A small contrastive audio-text model, trained from scratch: text encoder num experts 8.
Rows from block 3 of the text encoder of a small contrastive audio-text model, named by matrix and row number. Rows with one number within an expert belong to one neuron, the router's apart. Each number is 128 + 32 x the weight over its row's rms, rounded and kept within 0 to 255. All counts start at 0. Numbers have three digits each. After the name is the row's rms in percent of the matrix's.
Before each expert's rows are labels from the 100 texts, of 14848, where the router gives the expert most weight on average: "fires on" is the input token at the peak. Only what is clearly more common there than usual is listed. The data: drum patterns on synthesised drum kits.
# router: router (text_encoder.blocks.3.mlp.router.weight, 8x128, trained with AdamW), inputs 64-127
# up: expert up (text_encoder.blocks.3.mlp.up, 8x64x128), inputs 64-127
# down: expert down (text_encoder.blocks.3.mlp.down, 8x128x64, transposed), outputs 64-127

# expert 2
fires on: "crash"
router.2 085:130190160141169147152146115126100116149105122165112085103135165057104140100110137123126113091104139164142050172088134110068119083092079076075147102132125136161136146153068040117121124060117122
up.0 116:070155150111129097138154145107082115111101112136087100098069137097155101078148163082129148085063157111158105134115157083171144125094148075118164095151148138162178186125132104116124149098164134
down.0 110:123162112107130150070170097119156137075100178110081134124109114102173150059133137065115100134147151141123152125121104144119088040094176153126147132075128087089181108147166123144123166117124160
up.1 067:086148087128063174213080129114080106123154142116136098093057127120196140093103150179094135110193112171164164074201158160149127159100173126095095083177135122160102161078127187136120137129132090
down.1 087:215152128147114140111150087107194139121097141202160187132112129154147169194114118171181174153196110172121169162103125173134150122093131146151175114075205129115166127125148128192120089135193106
up.2 081:148121113124121125142137101180132096130091138106105084102164106188142112111176109114093133215145138091143127093130168088212080128134112157115096163086121152108140173128138113168075136167085126
down.2 092:101147139094168143159137163101081126178090129147144121116124079083148129066167133113107129072107128158180107090148190066127082156076157066147157088141170112100089127158166123091070166083050158
up.3 065:110084094137093123126136078152093107119101180072178118163130153135189088150060132123130121125112156102147107068117112184160047106113148153116125193124156145108106132118094116138127130101061169
down.3 084:114106157099212167158147112158177102135149170119204165155153140085208148117175069129164147151154122113125145105162111119150148187131161143124122183090090089146071121158141161154179130167156123
up.4 080:157138102121134138129151098082132192106095172117157138113147143175200089114163120140115126138165083106095155097075185113207108137121152107211117145089145129136105167070105109144075114172121164
down.4 104:173099118096094133144111122109165054116103144144113181097141066114064110175148133167115113182098148180128138100103175160103088148229153144179173117067154134066138056144131111161152125127177158
up.5 088:077094125146076140127169079149077060142077105122100125156134169093141120149091117091205131159110110171123118138128107147183067148170123173067120145136153183118137078107140143146151170125128189
down.5 105:165151086123084094106114101181160112070164163052098142156169101174156132071155136125143158084128164110155138109157201193154113160124169136073124183123142121089107138142142167101133093090129138
up.6 059:087111127148069087118164124090135130133144150128152112090133081137086086116112115124031125129112123094117094149082100106181104140136099128108129135084119140180142113147108122115118096168114107
down.6 092:132060130089157110147125100084106058151128111143159081150133124116107130156105133127087174132170118113172083154150098144102120108170128118134114097121098183105091136193105125047143091172080105
up.7 081:152069103121092109157106128124208143101164124061105177111160103153168100109086109106078099105141101133113185095093123094167106165081126159121089179136089101129096177096130109144115059156126141
down.7 104:094092118176173126063128104158170134141115129085078102152095102132146137080182150190139115149143175148170172119053111112157158089104155103073185113154126166142165130122186104128089126073075096
up.8 079:140116092113112156101106101168165164105119122105123168173154056144131134129178119143105136117189144173110167087129105121116061139148096126142140177053106086090127113109142123095084120129118159
down.8 101:138166074135108077125133124121145090156147142152118152137125197095193080104108082134123152140120115138133136148113124143119169131186130098122174147208096142103116115120078177152076168129205184
up.9 080:134032079086111075109097117145197151111144150082140170151128123152157077083133094150106120159172107081106171083127108144178106103163110143141113162185116139133090133129137137145081068179112119
down.9 103:068079189093117111113149091113046209122116136153091128075130120109097114139107144123136110093136156098126140135105104062169109162133140140213150098178112101123119150130156059111180138155134125
up.10 076:164115106122220110192120126134157128106148177150152222226134108139104080114205050109123148140110140130100115134142106122114054140154120124101121140112116118146136202095119124151088083129130139
down.10 083:101125132095127137116108132157076093144121130199157048105130158095115068169076121119157135158114083160169150058124120145116089148112154080110114105068099108110140065095153141147124131117165076
up.11 062:125119128104157102117153131084205118128113153103108162136196162146095109119185099123120165158128098123110145092106136111211119114116167132091100087127157208125120198150159125148078103147168126
down.11 088:100135084141172163185118107167116104107160130121122106146174104147132091162137092100136136156099106198103098104069091102195179095160080077127045096100093105119138118128162157137142142128088107
up.12 096:130149112114092156166149143120101083102097135141139128104077163078089126091152135070133143119091163161168095120134143123091185075085139119100119100171063181190085123118149140128194167093128080
down.12 087:070133147108148137165094129073154136196123155091101158123095166058151158101173192120072081100155135095094149158136110112164146080114113119168106133142130171106090140125073173201130122170142101
up.13 090:177141145080113065101174124153095062129153171156144120095151189080094156108181152091161140135114155057143093127118132146121118079106142086108139115150146159154100124157118085118135163101174137
down.13 094:157080119149141113164097134171129121103092093152169107078162117128138153174054120145115165103067127190134100137194127134084148152104133123111104109132057113181152123090066116103111138145125161
up.14 101:150154192105069061039098128161125121100113163121118129098185159119160153129184148104129166156179119081159087140119133115123129110126200117126101155157190189124137109127103122124098143139152199
down.14 113:156150096054125146119093100160127063069186091117123114158149080144083157182118101155138127097147063167143089095142122172125104191161098159109073084106126147131103125102144144130087105109083097
up.15 077:089110109110137100120174129081137149085101120102143115063080156071138070129158149084157145168060167145188136163089164068168142135141131095105190107124132151206162148151095087152107180100172109
down.15 100:096148146108158111189140145148183113101157090127127116154141078072109162144146159114096138139139148136103116092079149114157063122127144109140146182178118112144129081122206135115173097048083153
up.16 091:124138137128098121119109184183143148169136165120083148136105146119110104098123151040135098145117133117131193162167090143183144073124118121158103153116185057105094079121141110157159129116138093
down.16 113:128067190108125101083088153083099141182126147073156085112132115114128123140096139087128099150153116103133116138125143091062179112128114107162106110161101160139106210129143087122112104092114092
up.17 176:075144129087104095144165113112099123089091111155121100107059167082113160084133151081146163099074160140147067153112161091133112101101153106080179119136099137182165163146087073131114150084144126
down.17 121:129185134098183136118128141148133137062153132123088160083094090077101143076092180136119097155150189124127152125127133116144096112087136103155153110176128087143144101184116109087155154107126167
up.18 219:105132153109123078119152101094080103090119094154117108087085161075104134092127158091148150117084164126146081156123157102122118107099139084073188112153094145183168168154080079114143179091162098
down.18 130:064147106110159128138121194162140176129161076142123129094105111071103133089127169115093132129091171163132141126109105115160083107083128114141158146160114081144197117155168128105160104110137145
up.19 089:136122112136080096050137117197116170141114137072123151193158080128136155171066090171162080140155121194087150092145119106150080181145055131116096142115130137103128104072128123118115150165107182
down.19 097:116126137092084144193137168140188120144120098083077091099159157153109113171138191108117132202143195108145124123136139206127136166147061170167175154085194139171120100139107187121141189065126136
up.20 074:173099105096119134222099131128134141128069199124139173192173109123133085137110127119159099131137062174142140111128138176119104189151167178187123126098128060092134153138129113185143110138136091
down.20 093:103181124197121152059092166147077175107075175166156179173149146118114181145107136116146159098097166099112142110130148143150140114120139146135180178160117096146132145105122156109103161019053123
up.21 067:128083151140097140120137100173129119138175099040080167142119133160120154121074066116157096085169123112093153072175114156159136135146109159118077124128133176111128086111133134150153116150089125
down.21 097:164136144098097105182128160132096154114133167062105077115105173157140123110082164173142175097114112144130122126105068095137154163144043145181143105103151122167057102131122149090104087162189123
up.22 099:095151168107098151125143161132123113120071048077123074127113167106093114084124148092142108113092132099146129100124166102158198092101124136147143108155105135148176130183134165148173149120145114
down.22 117:127137167122098104160142132084120207127152128105115096099135126107160100128110141110128094185100124144144133123082107091143161082116183072123133128096153134047094142151087155132172135129115159

# expert 4
fires on: "snare"
router.4 068:162182153186152132129087107089138107160150121146136109112171156130072111139121120206137086135108078152165105112097087114094152096144079076115074091144118082102127145127084041079125025078113127
up.0 071:124101143127121138070133154184152118129091198051170152068123110128146137118150122084124063128097085124124122168125179170083071122073185107142125136129142153200075099106095127131103067113119133
down.0 079:096159093154172119141187134088134123117151156135145127125148201113173124186168085144099123116158103134137112162202179126143157088122134103178088182043124131095081161178091126151159135095162128
up.1 082:106196125094105105136136076173155176148137191139159134125106087150109176120130072124083140099142164071168057157129166115090126161095124151112119095080095147160095124130140124131119170118111116
down.1 089:166120107137165165194157178115129093105136178119076153095072173117133179119137149137125055098087160149080127105130102168115120138177156097161087127145176068156115155172122138206145165127166118
up.2 079:119099135127165114132157146172098159140132157136135165171104124168145080116142055056111094185153201076092116137134122129108093141117123204079146164133130158167082142102083082158089132119090151
down.2 093:162163120125150159121143137116154150079138130121111053110106168105147101121127210144102082118132122099106122159105121142168158110086081114144103136093211138124117126134180165155114129113105133
up.3 112:130173121119126135187093136189085083127172142137152086128075100117132102076176079110109056122163166158125070122209111163120116103066156119143127102106105127150119160065175145141112128120139148
down.3 092:214145033149087144136162106112116121167126158164105118092118129167203085149093139116158110146134089143139105151143107144097082202148111189107149075093165093115124144094143120153155119090129078
up.4 080:155119144082070101139181125155061115141135196130086121166114157131152087105115094071114126161154085118162124176099132172126116108111108184106157155107117119168053147135153120197098152080089084
down.4 087:160108078123122149133132062163114146101069108112131153090140155106116167179047146170108150167151071119113107193159141084142092135107121160142092079083161088149141133061095173141065151135145149
up.5 072:120065143082145124116129159119077133135159125175157099163155122156145155113089106064131085181161140107149084132121087102126095150118111168136153116135166148157138150174133131202089087140020072
down.5 081:067099110117162111121109157135101079121091151155167135146085163113085097130157105111128161087101113126110107124176103125116093112099169115080097125115182137089110113118127120121096149132108161
up.6 087:133124135061093152116120150146126155128098143096160135119120100122189068159140126088143082184120154086124133159162125088138089109134129120163087102135118131157091128151122098157115084156095105
down.6 102:121164174122141229155157140139107119169133201124162190137148115131150066142130168103166127136199137114112126163142094107165167148091139131092135148106115160111104151180098122127099133151154131
up.7 070:138169110081131123104138120122140089173133169078178108130143070131158060091074113158139139127140151102186089184171169086152087130107151209150136149127127121097181141153138125112137100093118105
down.7 099:140137135151138188115150128129108068093162153130164156142057121145174173129183088164060099145182176114115150099224190101108123179089139095127120162071124156176150184103154103141107141122117138
up.8 101:090094149112151138142119134117116130170080078068133100100111104080186081134068097115112121176155139141172161127160146118123112128114168144128162155061169162126121081099114118121110115079073150
down.8 112:141189097172102098125139135105109114165161175120160165089107132097171153168099071125087155168137104111170147080145145113083089126114147167104132121129104103149115135101143081151098118027073163
up.9 082:150124132128108120137125097178082162153094112098146117145097095148130081087081130053101146178111097100118133156120139123114108144092189127137067146124104143154051118139163130167118157062090080
down.9 097:130061094128117248078130142121107096129146138143128195125152121151165109109128164152090217102113124141100133158169123124126209160150139129137170110139088118139175125139125131105138172093083116
up.10 090:055166113094124177177128102134148192149152152094104089129075093172153128081109086151150140152088173144140133172153163170124127164076109177158132112095162142131117143131157130146128154165122121
down.10 096:101092134066131114094110117148152078158093127143128079160172150173150143196131140156164147090104060086127140087138108099072094149146181119127099121128141147146158127063126068089104057092055084
up.11 077:133151145105111096118137161104108187134134164090106125138112068085140149137051091165053138102125148088120076137091139107148160117118183167100041128133064122134081092128122112098122139096088135
down.11 090:151090155163120179065114142133117115121122148192141134102116186134132237177092153138138116087123137130092159155146089174117181160123122121158109158189121149187135162104129174168107116137107188
up.12 093:125071134079151146078122095155117149136083204068135147119107139094177087082144055094156089080119121113079078121146176110132068104094171133074155143130083156139104103154148108153110120088045077
down.12 084:112157149106132147120132134122167179113162106094129123161153180104153116188153115156124071157193136082118093136135092099124123146157120137138097146096147195096109147199108189130117169187084106
up.13 092:115127131130175141124067137141107155175099143064151140144085143123163115113171120124106098160149130080228122089133189041132082097095119182093126197083154143150142123121080114174088139089099148
down.13 089:118165118166111098104106130144140119151153110157086103141130114126160152149106140153076059137070087147213162136166158129133129110064171105138089124138108166047135177066089116129144135092073148
up.14 076:055065132084131109119121141171151130163085150086162113093122174120145084071140126049115147149164142142176102151127173120152049138117164131113123167164171097129053181158103115172144147133121099
down.14 089:136093148174150160130098079169152104113087117145150145183136185100121182096182114128082178166158195104121036121150118107159076123055128118151081142151116160128083106124171208127140092100073113
up.15 082:112109136111138154100124184132182160156133093095145135182098113182215127139109085091063129164167158096106118135147186147099098195125129149085162163115106141162103098166114126143106096143094070
down.15 094:199127130111152111106075194126118097137099155117153167138122115161128145154121144162116112184107090060153109131118178120143158168132100066095092135180056123137094110121137147110114111137111080
up.16 140:143113107136142105178053109065157112069149152135152146121156193126077099146083149154155157136188100088141162108111074098178168073145097090152125090143061121078171158076150102091144108149165162
down.16 102:110135121139133152083127053112105094127106096163114093107193130086170102153133150149097157144143141121159153145111133137212134138164122110178209055105128112075139118117193099119130146167084179
up.17 106:108122166139182198139171196087151148182120118101113137165118157094142080085073091116117113181136133132127111198147139058153120124082163158094127128075088143132104104180130158144107123117149185
down.17 112:046121109154171132120136088171171147138153155129128118145140111086177124083215144150097153167158117132106146136130153120108077163104132098109102092155121086159136163118160082116112152074109109
up.18 105:164077101123177126112104150112103160095061158168183156098138153098139051145142173152129154145128129083192118123132122164144157065131101115138086105112122129113100147151144094125134190158121171
down.18 099:136126113155107096135089153124127143129127092116096126101135232096077176138137111114115149092111137135105159123100133094130215093157109137138109117209191118120131136168155130096140122151143134
up.19 121:110070089129180120128081118102115104084090166122195158072171172137109077161145160153110153117159102093178134100130094108101186079131139129123138119097091145115142167125156135114157136164106146
down.19 114:101130098141127106154102127072106160074133138143175124115198187132077158158146128141101099099145128152104170147155118149173172070166110108153087081130129115116169115126181122061124142176125193
up.20 080:162113182120130129120128110171117183121110138144120142147143127125139133110091120161168080148145140090076104174114122132119133160140163150088092174107097194152171185112066099144117111096117102
down.20 103:156133081093167177119158142144178169093128149149096107191153151100114199103087159122125126095145118121106107181162108123119182164132130145152153167166158148134064122165189163122167159106085104
up.21 117:117119182169217168141147153157125160135140110115095138216105132125119188115087130140115144116161187138125107139138137119106143170077155197117112118156127153152097116153129140172134119097113156
down.21 110:095070122122168155095144103130149143146098163082139134181096091158132092171082140096126119110156144138170146148111115103072045105072168102155121093153095151114136180160128148116187186140109153
up.22 102:143135126153128095133052114078206144078163170120153154132157169103119137159092134174177153161168098119153178116145126064156139156151101085142139114139153121088166131124126094100166076138143193
down.22 091:086192124200126135138170081098051059108096152159127150123153095094105134138146143144131168113134119147164118132088071086133126077134117120087194093116124127111170167162101100175127121152095137

# expert 1
fires on: "rimshot"; "hits"
router.1 116:087093091098113106187120130159127168180123153128191136193112143118101179177120115117191172155120110107138161115175052132127132130123171120192141180177109160186170126141137157144156131125123162
up.0 108:162141141143143101117127071100118138094158091116125050179128142188095098100080151193160092128182176089099119168165104121113146121129159114115166112186154113111100140116121111153144079155186101
down.0 105:105114139109103146136097136109121098136062155151093199163220193180150116129078173094155115130125147140130116066133146109176136165063147151080150093176142130156130127105089147115103131135096120
up.1 089:114109127098120148105119087156144095093091128083102152115105130157151128073141140197095047096096101129171061089115163171138126107118122113092079103100110098138157166078136133090178086110104126
down.1 100:151172134168101121125140147073121073140106195087103134123108141114208103128104083147145073151153163143079094062152176149132121164142107095085070136114161100124119121135175169162123126082111154
up.2 078:118155159170212175106143151154128165095118113140107111145138114112134144105133144103111115113195129126144164087150100072114079094130120175140139038100081133112153133102162110138055176134098119
down.2 085:139125143121166155183137117167131115121215132170084220122162125173117128201122142114130118106191181126136126117182130105080172092141161181141191144157152107128136118158153124158168107091088148
up.3 100:097089101071114126153124170159120170130162088204138079185136183157113188116117132116179113092141150091135125091120117128081090089111166163168144101135109152136161174120125134125139143151162157
down.3 093:099045137147164117137141120147121139100164153096143101145174143169152111134094129141066182147137094076164165148162064029126149120115164135145179099195036150158154164159161150130157076178112134
up.4 080:099136149126112070169138164139161164110125131137102113124151164117056179123095082112149110148156106097135144098146091108115110116095176190143162156069106196148133086099110129150110153148043170
down.4 071:124075158114180161138133146136108138148184076128111143123157101157102159098204134112162157112148168050156134110173059150091156088143157122140161122153079134198161197082165075113125142088154176
up.5 092:112109116105117171126067042103133136122131160173131136110095115125179138148164138148084126086117052160158117146155141174109161160108139162146141108111110096152098159115136106111158161080130121
down.5 110:135134187084119153095090140126147115138142110089068129061134105149127125068127143105111114130089151104146098118104159173118127076132113126162088166103131178064041113089093160099149113094141154
up.6 083:189169155107156081116116124156083099075055157100121107081100091079152157141086068132118117141110085164134106177121143131130087146127141161120140099114193103095181088123136108130113121131112158
down.6 082:189131125151115086113097105161156118146084136119122166103098046141158133097151133070124136122167102147092124055140146116126156145084124165185223142175141111098146057084096181181076144143095132
up.7 107:099084088070135136111126115151129115065140130113145110090098169117120092134137129115098124100074148138134117142159087121136097140182079123123136105107116120107154118174173133099108102148125090
down.7 116:140171097157166152144157167109141156192169152147145116149130111137125133172119152180194135217099113163073083183153100108108175166172142076191101151083140103128121146136120140029069128119180133
up.8 067:147143102164155122107080084189106085093092114097137118104130147131154155138112170172124092093122122189120134129137206148112119083120121171082081140107175147095026128110102089130133079139183067
down.8 075:083076160083125170138079183111134119135137121155113142188106099143059122091192138147090110105118160067169130076143102076100103177146139102140135064141182143181145160176118102161117118144077123
up.9 116:094099155124153148113146156139137128177138131184108101154119147187135112140127152112112063057082098068121104119077108107141169108096098112185144127108138163137124089140090108107135067109129122
down.9 118:214160127155159188163102174088093146152096135127104154158192056190100167112065206138183105085073081143105135093102102075098126102113147118157146131132116120149086091164089112123117111161148103
up.10 082:190131147106128082128080121143087101110035122132133156064075111107149124151095070116098117121125082153112135171133089133145123157108106125138107125177192086108126117118104094119124113155134148
down.10 082:113159126137157068120106123127122095186138138105113124142168089127159151166144145085142178188128151142045090110095174138088092129076140163169180116187144097106139057124127099126082147116150179
up.11 096:136130097074079118161085092136144122112151189111157155130084097085112129107106119101110129111106108134101082161166152192130160128156111116155097172129132095116153130122185140114212084147219095
down.11 097:122111139139150171191152167153119114116171102116108172095110153180122129160118137090143121108111063110127139161174126109117177147132146123190125161115130131150077069125078178129185059169134127
up.12 159:083104117165136054086161174062176151109140130126104188115134156109082099157131129121168127176056166136119129091130114111117207150159124131076127163141180140135159087119079119082210090120122126
down.12 146:103130106097137144131174130078127156070075178062102173133165198114095134152125056091141171155080104122128117090143078106118165120151131150115135166123127177160112071105105186086189185119134215
up.13 088:169171151194151164111128125087107054091150107114059101111114143158141130094093163147089055114129134095154079102087158147104101106113131127060064102091165110104070133110088078121095164066097114
down.13 072:140108089078173126126141161124146122177040173109156083143103129092086060172129129142152102063112105107126097071134105144110127149109143186175153174105125133112093120135128133153149106082147165
up.14 086:151146166153147146085122055067126156118140094140043138092127057107128109098129167096093071139156139114191124106069175121137111136141092069060121072056136065094133135110112078120130138129141068
down.14 082:132065146115191095152134109110118129117117075082089133146136103145139090098119173149160095175112088142114044104168125045152179148129111106171171087150138177118118170117130105118147120176152180
up.15 102:121133128112061072077112119142129180135139099183127079212157191183098122110117134115165184108173148102115171106137111130108088132152184086117161107164117165131104146102136136179118142186088105
down.15 094:137102180118131142108146086156127088070088100112162131147144144151154096149051078144106163072180139124095127104164090102144067121159181165058093089127076106132162131081107123110131123140110113
up.16 115:151097133149061109068128130106092119105143146143122070149132112174097130144067175122122139090082162089111125150082119099107140126152126082109165138115100126116121129142085090086140105124100081
down.16 119:121121148175149198111123106119196160129106198169165165152192123117131162182141172118127109118156095148152177150104140107072136144146136076065091170104185120083130066134090108145109150151153133
up.17 083:101142133085077105109081104148083092119139172101145127142155099175186108097123143194066121151129062126118114127150145103157128105087127103125124135109078087105070125156120127112163087086129078
down.17 092:155075101060087120095166110122148130080169149091125171087106079119110128097125138119069149125141143104089115132123110122159066113120112161116192119122147095115142186157107170152167159163111158
up.18 101:147119097139095085083146078174114129100117117152130098166159152160104140150091124191193133130122134121135148178133115145141131129182136055119147138147179134117131147134128152145132054184086100
down.18 094:133142116151113129144069139105144150149082091094140192166128179063155039136070095136115123158100147185098099088140145150174126136093196138065090103110144107125124156063082164154112138143177068
up.19 109:114147106185158183194188104187158126169153071130160106124145135108125092146113109206127109130166177126119155099117130146155094141145134148117083107101122133138128164112159168149128112148168098
down.19 123:118171118152121119119167164115158136138083134182109150196114185130125102116100209180146109132132157074130085124120164119102101169064109141069158102153130086149157105098101113130101169147123137
up.20 086:152139148188088135056139102132087114159076094141106112106116083102112101113112078144121109150111161125142093137102188187105118132088117095045110072126130121048080125108080100145131108078113072
down.20 089:092059131123145079144142135124123143141090161164163131128126103129184152157109150113136134115145136101151131066147104088183103079104131134193131097132149109144142185142109098072182167164126165
up.21 133:138090117085144061144127100131125164064136165113129191160136178136109081142184105081127139074143112121116142108165084091089113116170168136143100130123103145119141103148169127136124184155078089
down.21 118:104108058097143107160170119167130150098129148142158151078113170081160072135186129174128156157130109186087165105163108162162136079152173128144137113153154144147150162123204122076118145147171070
up.22 079:145136157123119135089151095081117114134145043134070157131120147154139072075142156118123090124105169122178084178124190155112175148156120129108124142099174117133113203129138131133099104149117128
down.22 081:104179144085119153088154145188127150168152094152120152079081127101138159131157123104077141131164127162148102180163144142095202137170086112135146129108171151090131191133144137100149192145122177

# expert 3
fires on: "low"; "clipped"
router.3 099:087139140198166144077157086108103076083056142079094127120098131065088107087142110140089125178126157097139083058074140124127164120135128105130103129113130086153086151082150095105110168086166149
up.0 072:116101121122088069140118120086099161101144162131168142125159169117183176174135141128093137111182141166080162150146146123110158129102141103140204101082135085161122100076128131132096089090104098
down.0 090:120105140133180177202130121088150149134117138155162132177136115143165152154144101114153105134183155064084105070161114082148098168073102100055107084137079096167089149148107139116125181173110097
up.1 135:116217113097089178158113109128125134130148204150118132180129165190137152176093151130120117120174119168128201165132101110135103146107135117115161135084118102163122084114108146148125106101141130
down.1 145:109106161161184145105104115098119144168132139152184154162170141126181161202159136155146126130143082146083141115159147102137107089085110114082139126121121147119096190170196155111092111100102128
up.2 089:198129186117123072131127105139133150156109145088179142110182168124151146098130131086128153139189153170124129179146154172102139116129137120154159107189182104150152161186148116176130108166076147
down.2 093:157113176134109056116124114155136154107131151106206148067146179118167099127120086124163138175138087099079100150193120162131128119120109080122156076151135150071152150174190113099183157141138200
up.3 140:125120108147186118127133118130183143113121115125096083123093064075156150104182132127149103162125111091090076121083140107116116073171164096142099126157091172112076155143100146090057173189143143
down.3 100:149122073155182112107195129112146155101120106101099141109096103155168119148143156120166061148101080113110113162139152110125131045099091114084163132185156128056122080151124104160111147140099168
up.4 060:197130124101148115156118111138145143146169151074169151132110126143088089085126059192085105102106116123198100146169088146082091113146097125138151137089081065123155119156153147111142112140061139
down.4 093:100078164146166182138112167075126172132154144107111137154096148131165111178091102149166077118075126092186199117134103129117138130105148100073069075124148196097168102126138117104119137132103082
up.5 073:145184127077078168119039091156191165142126173147146195140103090077122085141127075171082171143188093135150150088152183079135086138157120179159087081118110081177137171145140148156131123144146140
down.5 085:110133077109085142150098159118152139137127160086129169150146141118067125159087157170166161101131140193177111105132086129138133128175165111157140129113153099114166108158119126068164164129135079
up.6 079:106132191166150169167124155151147124226139086164128144124131141158133100147100155147118159086117125140128190104131148114152135145077155165095110062124122135088142133186145130110154145100088183
down.6 109:132155172064125129181085165179144145170146093074130107176163126102094116104066138174174049093078133170169113094136100132092116135141109163146133118144122140044120096109104126122119096143109120
up.7 079:127151090178128101173114094090186164139130150124093096124110110085151137088139144118132073143093086099107093130103140080098109081105118088113058140189092131102066174150104150093079125192124138
down.7 073:140095103204122125115191111124098117110128112125127102122128151097110106126182110152179068091124113080083103124124167102121078078123156169120081151092173115082126136086093181105115158120169113
up.8 072:177040102104153118158122116125170123124162137141170130210150126133116105110142189126182107132153108101151114173133131169107108091039130145110151174108104162087169114190132081180114087120092095
down.8 091:139174104151129200124063103129097174165155150124103169146089060186136122154091138106126108108142163140152071165122183136089108112128120148185145121062145129154172116126140157102153153096077104
up.9 067:132121125102057075198154121140181158122142118143162145079135168165151146135157156106114099092136091162108067125104147138057088149128116086128139112075138089120121140118113171136147078104113114
down.9 086:092151119084108146203141114135155137111175187118136083144138079130152128108098133111164087123123120122160088086077204176135113170060100134115135090145069065116134114111099210160139112155102089
up.10 070:124097172143116082081140164133078120109110125094121170120140154103082060138159091137085177122119141133113093144122125111066095163112115105167115122122084123220150208124144116162171108092114116
down.10 071:187165154119122193113126082075123160148136111101164117103159155176174165103158160174160147113162152062129136140157148142195168131160140082123112120166115113162186105095129122082135143152114137
up.11 099:115129109151169129102129121127156145138115122134074084154088053090184141122155127126170086186098103090113098147098155104104127077150156099161090138157093159119076139136100111088077157173138145
down.11 086:173151097192177161183162066097185116162189102134123102098157139123080124149157155139184089103151139072108129162129109112091135076104107124054100114147090109038129183145137110150072089146128132
up.12 068:162142115055123105097109095152163153097144092141147117089147112166114123112091135078090110120156075142116135137102083086141079128082103100095163108127136118133139142140091116147130065085114110
down.12 089:135156090206123170080170159142140168157117127176135116133153100149147095169165124156148105103154119121129139155091119096100171121163110124112123114138134099101078106155129125146128108067169097
up.13 053:151141173105140125127123124140118168151140094098184124154131168150139113100119122173149139147196136134134088175152171083151106121147122127100146114166172133138161130137129129151155105149115165
down.13 068:094121146189179098144149159130169071151123126177192125133136102107143102135118060128109100100139135147051067119099184125161139068133134082188131088147124114144095141121171181198169128151100207
up.14 074:071152172121136140156070139142174131181158102140091131119158134145168166138101117059145118147111125063154140141098119113078183113108138141097116178130126145078144085112087118150128116061117120
down.14 088:127138151125099111104135173128108115111101069153143072175154137141104122074133159129116057113097119192159123134086143118133104164108095165118131064114155106165123093152125148169130120170155058
up.15 058:098152134031085093137135169152096104169166139136146136076119159162131135168145111143104076093121081145146103202171097108123132133154083115107144124146136169079151098084126099165130121180112104
down.15 090:171129079126135189142152085141127118143194082045093144154179158138149143107156194097171157095138136104093183176158140089108120158175169118168127193106051131118150181154093098136116114109097115
up.16 185:134107120170173130119157102085166147118106124122085095132099080076188140117190142125137095160113115085094089120087162110100122070128151087126081142160078159105070176144106130078070153168141141
down.16 111:123152127187179151146171105105189135139132185083051102154118107117150134129148151115151107138092068128103159161100156111141122081096194096144106151142134115086107127127147164089063156139154137
up.17 087:149115185095087104104102161160130131150139100141103108134114148151113103164112142107111062101134157126104199128123139132061180058120100091150121111134091167121146076082127121171106145169137111
down.17 111:165147148122160092118158122136086196106116120095110054125127148181074135100131048123118144097132104114175163181089076063101148135119107104124087124140135137098096134111133107142103129153121089
up.18 170:084100074144115145109101092076069089102083153135117097079117188137098143132109130071071129161119144112146171090170074124178160134105158143099150172086135084126103089062140154173110136093123160
down.18 113:111159057108125143102103059116105101141114163134029202108140128143071096126108142131115127183147126050164121073168100142128101148127192126069169096114099121129094110103177123054139191109083174
up.19 167:089098089116123148113105098064072084117067159144127121090115166127092124117130141065090131160108153072147175079150090138160166146105150128076161155072145082106102082069154151189104133093130134
down.19 124:091156082144124144101078111127109115104084105175050187102117126133061077122109097128075108219112136105172108116105089181182094157128198146101127113099092132127069113102174133102109175091131152
up.20 071:141169127087136138147101131069127121162133184168176138193129156116172086119143142139161081106123063138164149151133168179189144138152116171132098153167088155141107153126156111144169119089118099
down.20 088:173109168152194081127129130145106092148134158083133127132138077107107122108114147132112168078157097183149154097101121136186140144144126148104145121109188119088090119116066077134129125198114119
up.21 079:109121114140110121082101062114075068120101143138120123043147158123081109110086119069136152203174164075176122105152094138188148172143175111095162126097165114076094103076167155203170137105108152
down.21 065:182143127183100106124085137097204098080124181129124092095085162154130125134145143124148191100062070061106112094200134156085137100140135129136159181134088108107131137101071072112133114152125162
up.22 128:121122144192192110095151107092176159113107156106077074127116098071181151108177142115126088134136092096093088142083176083141118058135150120160087153151110157074094168144123130082062138168159152
down.22 086:118128027150130153142161091101162141103088132075072079121130108100145119107142179135160106189127140149102153166088121116111135124123117065150112127168146207053069202175102153122065148126115139